config.yaml
arch: "vit"
model: "self-supervised image encoder"
projector_hidden: 1024
Rows from block 3 of a small self-supervised image encoder, named by matrix and row number. Rows with one number within an expert belong to one neuron, the router's apart. Each number is 50 + 10 x the weight over its row's rms, rounded and kept within 0 to 99. All counts start at 0.
Before each expert's rows are labels from the 100 images, of 14848, where the router gives the expert most weight on average: "strongest on" is what is common among them. Only what is clearly more common there than usual is listed. The data: single toy objects rendered from many sides on busy backdrops. In brackets: how many of the 100, against the usual share in percent.
# router: slot weights (model.blocks.3.mlp.router.weight, 16x160), inputs 0-159
# up: expert up (model.blocks.3.mlp.up, 16x80x160), inputs 0-159
# down: expert down (model.blocks.3.mlp.down, 16x160x80, transposed), outputs 0-159

# expert 9
strongest on: white (35 vs 8.4)
router.9:54 45 47 36 56 53 53 42 47 46 58 53 49 50 47 58 68 38 50 39 50 54 55 61 60 32 49 45 57 58 44 61 51 57 40 51 45 57 39 64 58 70 48 62 58 46 64 28 50 47 37 50 61 69 65 76 47 59 67 70 61 53 42 57 37 49 55 65 42 43 47 57 45 43 47 42 53 35 54 43 56 56 49 52 51 34 49 44 56 33 60 53 59 40 50 59 53 54 40 49 29 41 31 61 43 37 54 39 59 46 58 57 70 53 61 65 65 47 58 32 38 30 63 63 49 49 37 51 60 41 48 70 46 68 50 60 60 36 41 45 46 42 52 47 51 65 56 49 67 53 58 57 54 58 64 33 42 66 40 36
up.0:53 60 57 57 72 48 50 52 52 61 46 43 47 24 39 55 40 46 50 53 33 39 54 57 34 64 40 52 53 45 46 31 52 39 52 64 56 43 66 43 41 59 69 34 50 52 65 57 54 45 58 50 46 40 38 47 70 43 51 49 51 51 52 53 55 50 70 42 48 62 66 51 46 72 57 46 44 68 24 55 56 48 24 36 46 48 52 41 51 67 50 61 65 55 53 60 52 56 48 42 54 29 60 30 55 36 62 58 44 44 38 55 39 53 39 55 41 49 43 50 56 51 53 55 37 57 43 49 36 53 58 33 37 46 50 31 39 40 61 47 40 52 54 56 51 44 34 24 50 46 49 61 57 50 37 59 55 37 59 54
down.0:64 42 62 39 37 54 56 45 51 35 46 38 54 51 66 49 43 86 48 54 46 48 53 44 55 45 69 38 37 49 56 57 46 65 62 44 52 52 49 53 62 49 54 50 74 52 57 57 60 54 50 50 70 50 45 46 63 68 58 52 62 45 51 41 38 53 53 39 43 55 57 42 21 48 30 70 66 49 52 47 50 58 54 66 31 46 51 55 79 49 47 62 38 58 47 60 42 52 53 48 57 51 70 39 66 46 33 57 46 32 62 50 54 49 40 56 60 53 40 47 54 54 50 40 38 37 59 59 44 59 53 44 35 43 48 56 42 74 37 44 48 47 48 44 36 43 56 47 36 46 43 52 54 58 55 48 55 50 56 72
up.1:55 62 48 56 54 51 41 42 42 54 38 61 44 28 53 36 40 57 50 47 52 34 56 62 53 60 52 45 32 52 65 53 50 67 54 63 59 30 54 37 48 59 57 42 45 48 40 63 47 56 57 50 41 44 54 48 36 36 37 44 32 55 44 51 59 48 68 41 32 56 57 52 43 62 65 52 38 56 23 37 67 34 30 43 63 37 50 52 48 43 57 58 48 57 49 52 51 39 45 52 56 42 52 62 55 14 41 30 48 53 41 40 55 56 47 65 56 38 59 54 69 47 50 52 48 55 49 49 50 44 46 55 38 33 50 53 41 60 66 67 38 48 58 44 50 53 49 35 61 66 35 35 55 50 47 52 40 47 45 67
down.1:54 45 66 51 32 52 61 60 41 17 52 72 47 60 49 58 44 61 50 51 40 50 56 58 58 54 54 43 41 46 53 52 40 73 58 49 49 46 62 47 62 57 52 49 67 48 64 59 66 53 48 55 73 67 44 47 58 68 69 58 47 49 41 40 39 54 33 72 43 42 50 38 47 50 46 59 51 43 61 38 46 50 68 58 32 38 50 56 64 60 63 58 49 50 52 55 41 58 49 35 36 51 61 46 54 58 45 61 56 29 75 52 44 60 30 37 64 41 42 47 51 45 52 62 44 47 57 58 54 47 52 60 21 41 45 56 44 49 56 61 44 38 44 53 58 54 46 41 45 53 27 52 48 46 53 48 49 38 48 49
up.2:47 62 65 52 73 55 34 49 52 61 39 50 46 36 53 39 46 48 50 39 44 46 58 39 37 58 60 55 52 51 61 40 65 54 39 64 50 53 40 51 61 59 56 58 45 54 39 52 53 72 45 50 46 43 49 40 41 39 45 39 49 58 66 47 54 68 49 54 43 49 64 51 37 60 37 28 44 44 40 55 67 59 38 60 46 54 48 41 36 45 35 51 53 63 50 64 45 47 45 47 47 41 64 43 53 29 56 33 34 53 32 47 55 57 40 59 36 44 66 54 60 56 37 61 39 64 48 50 36 53 56 83 43 44 50 42 53 54 56 57 62 48 71 46 45 48 26 27 67 63 48 44 54 56 66 58 46 51 55 51
down.2:58 49 58 52 51 52 48 64 55 26 54 57 53 50 45 43 36 79 48 51 41 49 54 49 53 55 72 65 38 43 54 61 42 64 55 35 41 58 59 63 54 52 48 45 70 67 50 61 65 75 50 51 67 53 52 47 67 68 56 38 55 45 41 44 47 51 40 67 43 44 48 36 33 49 38 58 54 40 51 53 50 50 48 56 36 40 50 46 60 55 58 58 46 61 58 56 37 57 52 39 48 64 63 38 54 52 47 53 57 39 58 50 54 58 44 39 57 50 54 48 53 49 44 67 46 34 59 52 53 60 57 68 23 41 52 57 54 68 34 64 61 31 48 31 40 44 49 65 52 47 26 58 48 48 62 44 57 37 43 61
up.3:55 46 39 34 33 45 62 56 58 54 43 66 55 57 57 67 56 37 51 54 48 58 38 72 50 55 44 44 25 46 44 63 44 33 65 48 50 41 56 45 47 40 43 49 38 36 69 60 51 29 50 50 49 60 41 44 59 51 58 51 45 47 50 51 42 47 30 54 50 46 52 65 64 56 49 70 44 71 53 54 43 35 58 26 52 54 51 54 47 52 50 59 40 46 54 37 66 54 57 65 65 46 43 47 51 48 22 61 44 35 65 52 48 56 54 45 63 51 44 58 66 66 52 54 57 35 48 50 53 45 58 41 51 51 49 64 56 44 44 42 44 44 36 60 55 42 61 67 34 36 57 45 43 55 24 48 44 44 64 32
down.3:42 56 27 51 68 52 25 71 58 48 40 49 49 52 45 25 38 52 49 51 58 49 56 50 44 62 54 69 41 42 43 59 57 55 39 56 40 50 51 42 37 51 56 41 39 41 65 61 44 49 53 47 44 37 66 51 45 54 43 54 37 43 48 49 61 49 59 49 50 54 41 58 53 49 50 39 34 50 31 47 53 52 35 47 79 56 50 43 41 48 51 53 49 52 51 47 67 72 53 57 46 55 48 74 61 52 37 43 49 57 35 50 54 58 48 42 49 44 69 52 57 56 37 64 47 58 44 55 52 41 52 61 53 39 55 27 45 54 56 69 64 57 50 36 56 44 58 84 67 44 30 58 54 50 54 54 51 39 66 54
up.4:54 46 57 50 51 50 28 45 64 44 35 34 50 22 30 15 45 42 50 46 43 49 42 26 41 49 36 45 47 47 55 49 48 52 50 45 50 62 64 54 30 53 45 44 54 51 40 44 48 57 48 50 55 48 46 51 55 52 50 46 53 60 53 41 65 46 49 62 54 65 37 58 56 69 37 40 46 37 36 44 53 64 35 78 45 62 47 49 32 53 36 57 54 52 50 53 68 42 40 36 42 44 65 38 43 35 47 51 48 63 42 44 42 46 55 69 41 41 48 52 55 66 41 60 44 56 58 48 52 42 56 58 59 46 50 41 41 47 50 55 36 47 66 57 41 49 39 25 57 38 29 60 47 54 46 43 43 57 38 54
down.4:52 62 56 49 56 50 59 28 59 50 37 46 48 59 59 50 49 15 51 49 55 52 35 47 46 47 31 49 62 39 59 49 43 49 43 62 53 42 49 48 73 46 45 57 25 44 55 43 53 55 49 62 49 54 46 61 49 57 61 62 56 57 54 56 51 54 52 44 62 52 59 47 44 53 72 62 66 49 66 44 48 43 60 32 40 56 49 25 52 49 45 28 48 54 46 56 46 30 52 48 64 52 45 48 50 51 66 48 47 39 45 33 43 53 61 54 33 42 56 51 47 44 48 27 51 53 26 38 41 57 38 50 68 60 48 47 72 46 56 32 44 53 57 67 61 60 44 39 28 51 70 59 46 45 37 62 50 49 53 51

# expert 15
strongest on: sofa (32 vs 3.5)
router.15:49 61 45 39 56 55 45 44 61 61 45 63 51 41 49 60 48 40 50 45 47 46 44 54 61 42 50 57 57 47 47 60 72 43 64 63 36 42 56 46 63 55 54 48 67 49 36 56 49 45 54 50 36 50 42 60 20 38 29 45 35 49 42 68 73 48 50 56 43 55 48 55 48 58 56 61 31 43 45 29 40 35 47 39 63 48 50 38 48 43 66 47 56 57 48 57 54 40 36 47 48 50 61 51 55 39 57 57 54 66 30 45 51 60 45 57 54 49 40 47 43 46 51 35 50 49 34 50 50 55 33 41 49 26 50 66 42 38 80 73 46 48 56 37 53 45 41 38 52 76 54 49 63 53 63 61 36 56 40 50
up.0:59 48 56 43 49 55 51 45 30 45 48 35 48 50 43 41 36 52 50 46 56 75 61 58 49 57 48 52 40 61 67 42 18 72 51 50 56 58 55 47 57 58 47 64 51 43 33 51 46 54 47 50 54 28 57 36 56 54 47 30 54 51 46 61 52 40 42 40 55 72 68 47 49 49 47 48 48 67 47 62 75 65 59 60 50 34 50 52 40 43 44 63 52 59 49 54 17 57 54 63 66 45 45 50 48 40 43 53 64 43 47 60 39 48 48 57 30 62 49 54 60 34 57 53 53 64 68 49 64 66 63 52 49 74 50 55 33 57 50 45 41 55 61 50 47 43 41 46 51 37 41 46 48 54 47 48 62 46 48 56
down.0:42 45 54 61 40 51 53 64 51 48 54 68 48 63 48 36 58 70 50 50 52 49 54 49 41 55 52 44 44 39 66 39 56 66 32 43 62 42 54 54 18 44 55 51 53 47 46 57 47 63 53 46 66 32 33 51 31 60 26 39 47 44 57 46 45 48 57 48 39 51 56 54 59 50 61 50 51 46 57 55 43 68 55 47 57 55 50 46 52 54 36 56 58 47 48 48 53 44 55 68 69 45 25 43 52 50 25 51 39 34 52 45 49 56 56 42 48 41 32 55 42 61 30 71 47 62 55 54 52 21 51 60 81 58 52 51 50 47 51 40 58 65 48 59 44 47 55 59 51 35 41 57 41 42 39 41 61 44 56 52
up.1:48 55 52 60 58 43 42 61 57 51 59 51 46 64 38 50 64 51 50 42 43 69 53 44 43 65 58 35 46 61 45 58 47 44 41 50 66 65 55 55 34 54 53 56 30 37 52 52 51 66 50 50 52 35 44 48 60 53 55 52 57 45 47 45 47 71 48 49 62 21 53 52 57 48 35 34 39 40 59 62 70 68 55 74 45 42 51 66 49 64 52 63 48 56 52 49 59 58 50 46 47 44 39 41 49 65 47 32 65 54 70 54 51 44 32 37 29 62 67 52 50 56 53 61 52 37 53 50 71 54 61 36 54 58 50 38 59 33 50 51 43 46 40 66 58 52 40 53 45 37 32 53 50 57 67 34 62 41 59 52
down.1:43 63 57 56 49 54 55 48 55 54 55 62 51 54 65 35 70 50 52 50 54 53 62 35 53 50 46 30 42 50 60 45 53 52 22 33 66 48 55 58 39 52 51 56 54 39 47 45 42 57 48 48 60 38 28 59 41 49 29 44 47 51 44 40 55 55 63 42 50 29 53 49 57 53 60 35 50 41 63 58 49 54 57 48 46 44 50 50 63 56 46 55 62 43 46 56 66 21 56 69 47 49 27 33 47 40 37 31 47 65 57 51 47 41 57 42 47 53 30 51 25 49 47 53 45 51 60 51 59 24 42 38 66 63 51 47 64 46 45 39 49 47 41 73 37 54 56 41 42 49 53 55 47 48 37 36 51 59 40 50
up.2:63 34 53 42 54 55 61 37 44 50 51 42 52 45 45 57 24 68 50 48 44 41 56 71 36 48 45 47 47 59 56 51 34 58 37 44 41 46 57 54 39 56 64 46 56 37 62 50 48 56 65 50 63 44 51 52 64 54 64 50 65 46 55 46 42 52 59 43 37 67 62 62 42 50 44 48 62 65 30 79 61 62 41 41 42 42 52 38 53 50 52 67 45 59 51 56 17 56 51 60 56 35 43 41 46 48 59 54 54 40 42 61 41 46 27 60 36 48 50 48 45 46 52 59 44 52 54 50 52 59 84 52 27 61 50 50 46 58 50 24 31 49 45 49 50 50 44 56 53 46 55 54 57 47 42 48 47 39 58 51
down.2:55 62 53 50 34 67 51 62 47 60 54 83 52 55 44 46 58 63 50 52 41 53 54 46 34 39 49 33 44 40 61 46 52 53 23 42 53 54 43 56 34 56 60 57 77 36 41 41 39 54 49 49 59 35 45 60 42 39 44 35 64 53 58 47 58 41 57 44 46 53 56 56 48 49 44 61 46 38 61 75 43 59 64 39 57 51 50 49 49 48 37 55 58 56 39 55 44 43 49 69 52 37 38 46 50 42 40 48 42 49 43 51 58 57 57 50 55 34 24 51 37 54 34 67 35 65 52 49 48 40 60 75 70 69 51 54 44 46 52 24 61 53 46 54 50 47 57 50 51 40 47 53 56 43 36 48 57 42 46 55
up.3:72 53 55 44 58 55 38 50 48 50 43 41 51 47 49 67 51 86 49 32 49 41 51 60 34 50 51 41 60 54 60 46 37 56 41 44 64 46 49 47 37 58 70 46 41 51 58 47 46 71 65 51 50 56 59 54 46 51 57 55 57 51 52 52 46 68 62 35 32 41 52 66 45 30 43 39 60 51 35 59 66 57 47 46 58 52 51 48 58 36 51 59 49 68 57 66 36 59 47 66 47 31 49 53 36 38 49 36 44 52 60 54 52 57 41 62 30 44 50 40 49 51 42 66 31 42 45 50 45 69 65 62 58 50 50 50 71 50 35 53 42 38 56 52 46 59 55 61 52 48 28 66 58 38 50 47 56 40 47 56
down.3:63 60 49 55 34 60 51 71 59 52 59 64 59 52 53 50 49 51 52 52 45 55 48 41 34 37 56 30 38 49 65 41 53 57 25 47 61 57 51 44 50 55 62 58 69 39 33 47 29 57 47 49 58 29 43 60 39 42 37 43 69 52 50 43 67 59 68 26 34 57 55 56 31 52 38 48 44 41 59 67 58 59 70 54 53 46 50 52 56 51 42 54 53 63 46 52 49 34 48 62 40 37 45 47 59 47 36 35 44 67 46 58 55 55 58 37 53 35 28 58 42 51 46 58 39 69 53 46 49 53 56 44 60 60 52 38 34 44 46 37 51 50 43 60 48 52 52 46 48 54 38 44 62 45 32 45 51 35 47 61
up.4:59 46 57 41 40 60 62 50 42 44 48 42 51 57 49 36 40 46 50 47 51 66 61 64 51 49 45 50 48 58 74 36 18 85 55 49 47 45 53 49 65 60 37 54 51 44 39 49 46 44 56 51 56 34 49 42 59 60 47 30 54 48 46 53 50 37 38 36 57 76 64 45 53 47 47 49 51 65 51 53 75 59 58 59 55 34 50 44 44 50 41 54 50 51 48 60 24 59 40 56 69 46 44 51 51 51 52 64 61 37 49 59 28 53 54 54 45 54 38 47 55 31 65 48 52 70 60 50 69 61 54 43 57 72 50 46 28 54 52 41 44 62 51 51 53 54 37 54 40 40 49 45 49 50 48 47 61 44 49 54
down.4:39 43 54 59 31 52 50 58 48 33 46 69 47 69 38 36 56 65 51 49 55 50 53 54 42 50 54 45 46 36 65 41 46 81 40 46 65 44 55 48 28 46 50 53 43 51 47 57 48 58 52 47 64 33 41 50 37 73 27 38 42 43 59 49 46 38 43 49 46 55 58 43 60 52 63 55 47 50 59 45 40 62 53 51 57 55 50 47 40 51 34 46 51 44 52 49 37 45 54 62 66 53 32 43 54 47 40 53 40 22 56 39 49 62 60 45 49 41 38 55 47 61 29 63 50 64 50 56 51 28 43 55 83 60 50 51 44 46 48 53 63 64 47 54 55 48 50 60 56 33 35 61 38 38 44 42 66 45 51 49

# expert 5
strongest on: from above (79 vs 33)
router.5:59 53 54 45 54 60 57 52 66 39 64 61 52 42 39 47 43 52 50 50 46 51 57 51 58 44 52 52 53 54 57 59 60 58 57 50 41 51 50 51 76 56 60 56 42 43 79 48 52 57 44 50 65 77 56 68 54 57 68 50 68 50 41 47 39 62 51 61 39 40 45 50 44 50 50 36 50 31 50 34 70 50 46 46 55 39 50 37 62 48 62 47 62 48 49 51 64 54 41 43 39 52 40 58 56 50 53 44 66 42 63 43 44 50 39 64 52 43 47 38 32 27 57 52 49 67 44 50 61 62 28 43 68 39 51 46 61 41 54 57 50 64 58 56 51 58 38 45 66 68 34 65 62 35 60 33 57 41 66 64
up.0:48 55 53 46 60 51 55 50 47 67 50 47 48 44 55 59 57 50 50 36 48 56 47 62 39 49 51 50 55 47 58 58 35 47 31 52 54 41 57 50 36 55 50 44 70 49 36 48 57 43 52 51 22 39 44 35 58 36 41 56 45 45 59 65 52 44 69 55 50 62 64 46 46 55 50 48 61 58 40 75 40 49 46 40 62 47 50 66 59 57 42 52 43 60 49 56 27 50 35 31 31 44 61 45 51 41 45 62 46 49 40 65 57 55 52 53 42 56 44 43 65 65 39 59 39 42 51 48 38 38 75 48 28 47 50 38 38 45 54 23 46 52 51 43 57 30 56 37 62 26 66 58 41 55 58 69 37 46 44 43
down.0:41 57 65 47 54 72 49 31 44 78 56 65 49 57 62 58 54 55 49 51 61 51 55 56 51 49 60 45 42 54 72 56 51 56 56 55 42 44 48 61 43 59 49 52 75 52 45 46 65 57 48 51 38 52 55 54 59 32 34 28 38 48 44 48 41 49 48 59 61 49 49 38 45 48 65 47 46 49 64 79 52 45 68 45 63 48 50 51 63 60 67 54 62 61 60 76 46 57 54 43 41 40 30 39 58 73 58 61 52 48 52 53 37 67 48 43 42 51 39 46 42 38 54 56 32 56 42 41 45 46 51 55 47 58 50 44 57 46 68 44 47 54 55 34 51 41 59 53 28 58 62 53 47 45 51 71 38 53 53 41
up.1:54 59 49 28 54 52 49 44 50 50 41 61 50 53 62 39 39 26 49 42 52 60 42 62 49 44 50 50 44 48 45 72 52 50 66 48 45 39 50 60 47 49 49 66 65 30 67 38 48 54 48 49 31 54 52 52 34 46 45 39 31 37 46 52 57 39 58 57 55 69 58 54 64 46 53 72 49 67 45 47 47 38 39 44 44 50 49 30 52 22 55 58 46 53 62 54 50 62 25 70 52 45 41 46 40 25 36 41 42 58 38 49 46 50 59 78 50 56 51 59 53 45 58 52 50 53 45 49 48 57 53 66 41 65 47 61 51 52 74 46 53 51 67 40 51 54 62 54 39 55 50 55 61 49 30 55 42 52 51 46
down.1:64 46 59 55 38 61 61 30 36 34 33 55 49 40 57 65 44 46 50 49 37 48 35 54 52 58 36 53 37 36 62 49 43 54 62 69 43 36 44 36 66 58 51 38 21 46 44 54 59 51 47 46 38 41 56 44 59 39 52 53 55 69 57 60 47 57 29 43 40 36 45 63 27 48 52 86 55 61 48 41 38 44 52 46 60 55 49 51 64 48 27 41 48 54 51 55 50 53 36 27 40 42 57 54 46 53 45 67 45 40 51 27 39 51 42 61 39 53 45 44 66 54 50 44 51 50 49 51 43 50 36 55 52 42 46 36 42 56 58 49 39 39 44 48 47 38 55 44 36 52 51 44 48 53 36 63 55 42 50 48
up.2:48 55 56 47 60 51 57 51 47 68 49 47 47 43 53 59 56 52 50 34 47 53 49 60 39 50 53 49 56 45 58 60 35 45 30 52 53 44 58 52 37 55 49 44 70 49 38 49 58 45 51 51 22 37 43 35 54 37 40 57 47 45 59 65 54 45 69 52 51 60 64 43 48 58 52 48 58 57 41 78 41 49 46 39 61 48 50 67 59 60 43 50 45 60 48 56 26 50 38 32 32 45 60 44 51 42 47 63 46 51 39 64 56 54 52 54 41 56 43 41 64 65 40 58 39 42 52 49 37 38 75 46 30 47 50 39 37 45 55 24 47 50 51 42 55 32 54 36 60 25 68 56 43 54 59 71 37 45 43 44
down.2:41 56 64 49 54 73 49 31 44 76 56 66 49 56 64 57 54 56 49 51 61 51 54 57 50 50 60 45 42 52 71 56 51 58 56 57 44 44 49 60 44 59 50 52 75 51 47 46 66 57 49 51 39 51 55 54 58 33 34 29 39 47 45 48 42 48 48 58 61 50 49 37 46 48 66 47 46 48 63 78 52 46 67 45 62 49 50 49 64 60 67 53 62 61 60 77 46 58 53 42 40 39 30 39 59 72 57 62 51 47 52 54 37 67 47 44 41 51 39 46 43 38 53 56 30 55 42 41 44 45 50 55 48 59 50 43 58 46 68 43 48 53 55 35 50 41 60 53 26 59 63 52 47 46 52 72 37 53 53 41
up.3:46 56 60 41 61 47 52 51 48 70 56 38 49 40 53 61 63 50 49 29 53 53 48 59 39 61 55 54 60 45 70 55 35 44 35 50 56 41 49 53 34 55 44 44 70 54 36 52 60 52 47 51 25 38 44 34 61 33 46 54 48 49 61 59 50 46 63 49 52 63 68 49 48 43 50 49 62 64 48 77 44 54 49 44 53 47 50 57 60 57 40 45 54 62 54 58 33 52 32 31 43 45 59 42 52 42 48 58 44 56 36 64 58 52 56 54 35 58 50 46 63 59 45 42 39 47 53 48 35 37 73 46 32 57 49 41 40 56 55 20 53 50 54 36 55 31 56 41 52 36 74 57 45 48 52 71 37 54 41 47
down.3:42 56 67 48 56 67 47 33 42 82 53 63 50 62 63 55 54 60 49 51 61 52 55 56 50 50 62 46 45 52 75 53 45 59 50 55 43 42 45 59 42 54 49 54 74 50 47 45 61 56 49 50 39 53 55 51 63 33 36 27 41 47 46 49 39 49 47 58 61 47 55 35 43 47 66 47 47 52 66 83 50 49 71 44 60 48 50 54 65 56 63 55 58 61 58 77 44 53 54 45 47 41 27 38 58 74 60 59 51 46 49 53 41 63 49 44 41 48 42 49 43 40 51 52 31 51 43 49 44 50 54 59 47 60 51 47 62 49 66 38 49 57 53 38 49 44 63 57 29 60 68 52 47 44 52 69 40 56 55 48
up.4:44 50 54 48 58 49 53 57 51 64 76 35 51 53 49 64 71 36 49 34 56 64 45 54 43 65 63 64 59 46 68 63 50 47 38 49 59 55 51 45 41 55 36 55 60 51 35 66 56 54 45 50 33 43 31 38 62 47 36 58 40 42 57 58 55 55 54 36 47 52 66 46 43 39 54 46 56 58 58 52 41 65 60 49 57 41 51 54 64 55 53 35 57 65 54 55 33 55 31 32 56 40 53 50 52 49 57 45 52 64 41 61 54 54 55 44 33 57 51 59 60 53 51 35 43 43 55 49 37 38 46 47 35 63 49 32 43 64 47 28 58 46 44 31 56 41 65 49 41 44 77 42 55 46 52 65 37 62 33 39
down.4:40 56 67 49 58 62 43 25 36 75 46 59 52 60 61 57 55 46 49 52 61 50 57 54 49 56 63 49 48 46 73 58 51 52 51 57 45 44 39 59 38 50 44 50 67 56 44 55 57 59 49 51 36 49 57 46 70 34 34 28 33 51 51 51 37 46 42 60 53 49 57 43 42 48 65 57 46 54 61 74 48 54 64 38 59 53 50 57 57 48 65 50 59 62 53 75 39 60 55 47 60 40 32 33 60 68 56 59 47 44 51 48 38 63 36 52 36 48 46 49 52 48 51 41 31 53 42 52 37 53 55 56 42 62 49 57 66 45 64 40 45 47 62 42 47 41 64 48 27 58 72 43 47 44 49 73 40 55 57 46

# expert 8
strongest on: black (26 vs 8)
router.8:45 50 43 60 42 65 43 39 38 52 46 73 50 41 52 50 47 35 50 55 44 54 46 41 34 50 53 58 43 40 46 41 58 49 68 57 37 39 59 43 57 55 48 45 36 45 43 53 53 50 38 50 38 62 33 62 54 50 56 48 43 59 63 61 56 60 44 65 45 43 45 69 47 66 41 45 43 55 46 39 34 40 47 61 65 64 50 46 53 55 23 47 43 48 45 77 66 44 41 30 37 45 56 59 48 43 51 58 34 46 46 42 49 56 53 44 55 47 47 43 50 69 33 56 19 45 41 50 38 42 33 55 45 28 50 27 50 54 54 61 35 40 61 43 53 48 45 33 48 66 44 48 47 50 28 53 46 53 36 51
up.0:54 50 49 47 64 49 50 41 56 50 60 33 45 48 53 57 46 44 50 40 45 51 58 46 62 47 64 48 53 64 54 69 65 60 41 56 60 56 55 37 40 58 59 53 62 44 47 63 59 68 64 51 60 49 63 40 44 48 41 54 60 50 39 53 43 45 47 44 70 66 58 42 43 53 45 49 49 43 41 77 55 53 38 57 50 38 50 62 42 38 71 58 34 56 55 37 51 56 53 59 47 58 45 54 55 41 37 39 62 60 55 56 44 51 34 59 27 57 53 48 54 40 69 38 85 41 50 49 62 42 63 51 49 59 49 40 30 53 42 45 24 66 53 37 59 40 34 56 50 28 44 57 56 50 61 53 33 53 54 63
down.0:52 37 47 63 53 51 50 53 57 47 50 31 46 53 55 45 40 40 50 53 53 49 56 57 57 55 56 61 55 59 68 47 61 48 55 55 37 48 50 46 44 48 49 42 38 52 42 51 73 64 51 48 41 46 66 40 62 46 39 58 59 58 37 51 45 45 48 69 61 50 51 43 43 51 50 39 47 20 58 62 69 72 45 70 59 33 50 61 47 54 58 49 42 53 50 46 47 27 50 50 36 58 47 45 54 51 71 71 55 57 38 51 50 55 30 35 40 63 39 50 55 59 43 49 67 40 24 42 69 38 57 52 44 28 51 49 34 59 44 51 24 58 47 49 50 41 67 50 43 36 41 42 51 33 45 42 49 63 60 49
up.1:55 43 51 30 59 59 55 32 63 53 57 22 47 69 50 63 44 53 50 43 48 53 54 51 58 41 57 51 67 60 50 69 75 43 49 55 56 48 35 45 42 59 48 59 43 55 44 30 69 66 45 50 60 63 61 58 46 54 39 59 63 60 44 43 51 53 41 66 61 65 49 49 45 35 44 45 61 53 56 60 65 63 50 71 50 41 50 50 42 33 77 47 42 56 57 46 53 54 50 50 42 46 47 56 47 47 50 33 61 70 51 50 49 53 49 56 44 66 50 48 44 33 67 51 69 51 45 50 59 52 59 63 44 57 50 58 48 61 50 58 35 55 49 35 51 38 46 69 46 36 62 63 51 44 68 43 37 68 41 43
down.1:46 40 50 46 53 47 46 54 55 46 44 27 51 65 46 37 39 51 50 53 61 49 47 56 49 47 58 63 57 50 63 53 63 36 69 56 38 54 31 49 56 44 41 43 40 61 38 48 69 64 51 51 41 68 66 41 65 47 46 60 51 56 45 50 40 45 38 73 60 49 41 48 41 48 51 49 48 17 60 52 57 58 55 66 59 37 50 63 42 44 52 37 44 49 50 50 45 14 50 43 43 57 54 42 53 48 72 57 53 63 43 48 50 48 33 32 44 69 31 48 53 58 42 42 62 37 31 43 65 44 53 48 51 32 51 51 41 58 45 49 29 54 45 44 40 41 59 54 55 45 43 41 55 38 47 40 43 71 53 44
up.2:60 39 48 45 54 56 55 26 52 39 62 14 46 61 54 58 37 48 50 38 48 56 54 44 57 46 54 47 69 62 48 56 66 48 49 55 60 43 50 47 38 59 40 49 35 58 34 35 64 68 58 50 64 51 61 57 58 61 49 53 61 58 47 46 49 50 44 55 57 65 47 55 58 50 39 46 61 48 48 51 62 71 41 78 50 43 51 53 43 42 74 46 35 55 59 49 34 48 52 55 39 47 48 53 45 46 49 30 57 62 53 46 35 54 44 51 33 64 56 43 49 36 60 47 65 43 45 50 58 50 65 67 50 60 50 57 40 59 40 55 24 55 48 29 50 42 61 65 45 35 62 66 50 41 61 41 45 60 40 47
down.2:45 40 49 54 51 50 48 52 58 44 45 28 52 66 47 38 39 43 50 52 57 49 46 55 49 51 58 63 58 50 61 47 65 37 66 56 39 55 41 50 52 45 40 42 37 59 42 48 70 63 51 50 42 63 71 42 69 51 47 61 53 57 49 47 43 46 38 75 60 46 45 48 44 48 50 54 48 14 58 50 57 60 54 70 56 41 50 59 41 48 51 33 44 51 51 51 44 19 50 44 42 58 57 42 53 48 77 58 50 60 40 46 49 49 34 31 44 67 32 51 53 60 38 45 60 36 28 44 64 42 52 54 53 35 51 50 45 63 43 49 33 48 47 40 43 41 57 53 51 44 43 42 51 35 40 37 39 70 54 41
up.3:60 60 44 43 51 55 62 37 61 38 48 28 46 48 52 54 45 65 50 35 39 39 54 50 60 32 49 45 56 59 38 57 70 61 54 53 56 41 46 49 48 58 36 54 39 61 38 39 56 58 58 50 64 51 69 49 43 60 31 55 63 55 46 41 54 41 52 42 59 62 44 57 62 50 47 49 63 46 40 40 65 61 34 64 52 43 50 53 43 36 69 50 33 57 52 43 44 45 56 54 37 49 55 55 41 39 59 27 58 56 56 46 29 54 61 63 47 66 50 49 51 34 61 45 62 41 50 49 58 48 45 65 55 61 50 62 33 45 53 55 23 58 51 27 53 45 57 59 59 27 66 71 52 45 65 47 39 52 42 52
down.3:48 37 46 53 47 50 50 52 62 45 43 29 52 65 46 39 39 48 50 52 51 49 45 55 48 47 57 62 57 51 60 47 65 40 65 57 39 52 43 48 54 44 42 40 37 61 44 46 71 64 51 51 47 66 69 43 70 51 50 61 56 56 49 47 38 43 38 67 59 52 45 51 44 49 47 52 50 15 59 51 57 64 55 67 58 42 50 55 41 50 46 36 42 47 50 52 45 15 49 43 43 59 61 42 53 51 75 65 50 58 38 45 48 51 35 31 45 66 31 50 53 58 37 48 63 38 27 44 65 40 53 55 56 32 49 52 43 62 39 48 31 50 43 42 44 43 57 56 50 38 43 46 49 38 40 34 43 64 56 40
up.4:61 40 45 36 52 48 53 57 50 41 57 32 46 43 41 57 49 39 50 30 57 64 56 61 44 50 57 60 41 48 53 54 52 52 44 52 67 37 53 53 48 58 53 59 66 37 62 55 55 57 47 50 68 50 76 46 39 70 47 69 58 45 56 50 59 53 44 38 58 48 52 67 56 50 56 57 41 50 40 52 51 56 44 58 45 48 52 51 53 22 50 47 41 65 53 50 53 57 37 81 58 59 50 61 48 26 42 34 55 50 62 61 56 45 53 77 50 71 55 73 60 63 60 53 51 42 57 51 53 54 56 71 53 56 49 68 36 62 58 44 54 59 74 36 67 42 55 51 50 36 52 50 55 50 49 59 33 46 51 50
down.4:44 61 54 44 66 65 66 37 63 45 41 50 54 55 44 59 59 37 50 50 49 50 58 53 69 53 65 62 46 54 56 52 50 43 57 47 43 68 32 46 56 54 46 48 45 57 42 61 58 60 49 50 42 56 62 35 54 33 61 56 58 65 48 56 47 49 33 62 69 51 53 44 38 46 43 60 43 40 78 54 48 46 69 54 55 43 50 59 37 50 53 40 41 53 52 43 64 35 46 45 40 56 79 38 49 52 60 46 58 59 27 47 42 37 29 51 44 67 39 53 59 57 50 48 63 33 36 45 75 43 44 53 59 45 51 58 64 72 34 37 45 39 46 39 35 48 49 44 37 39 52 37 46 59 48 57 49 60 43 43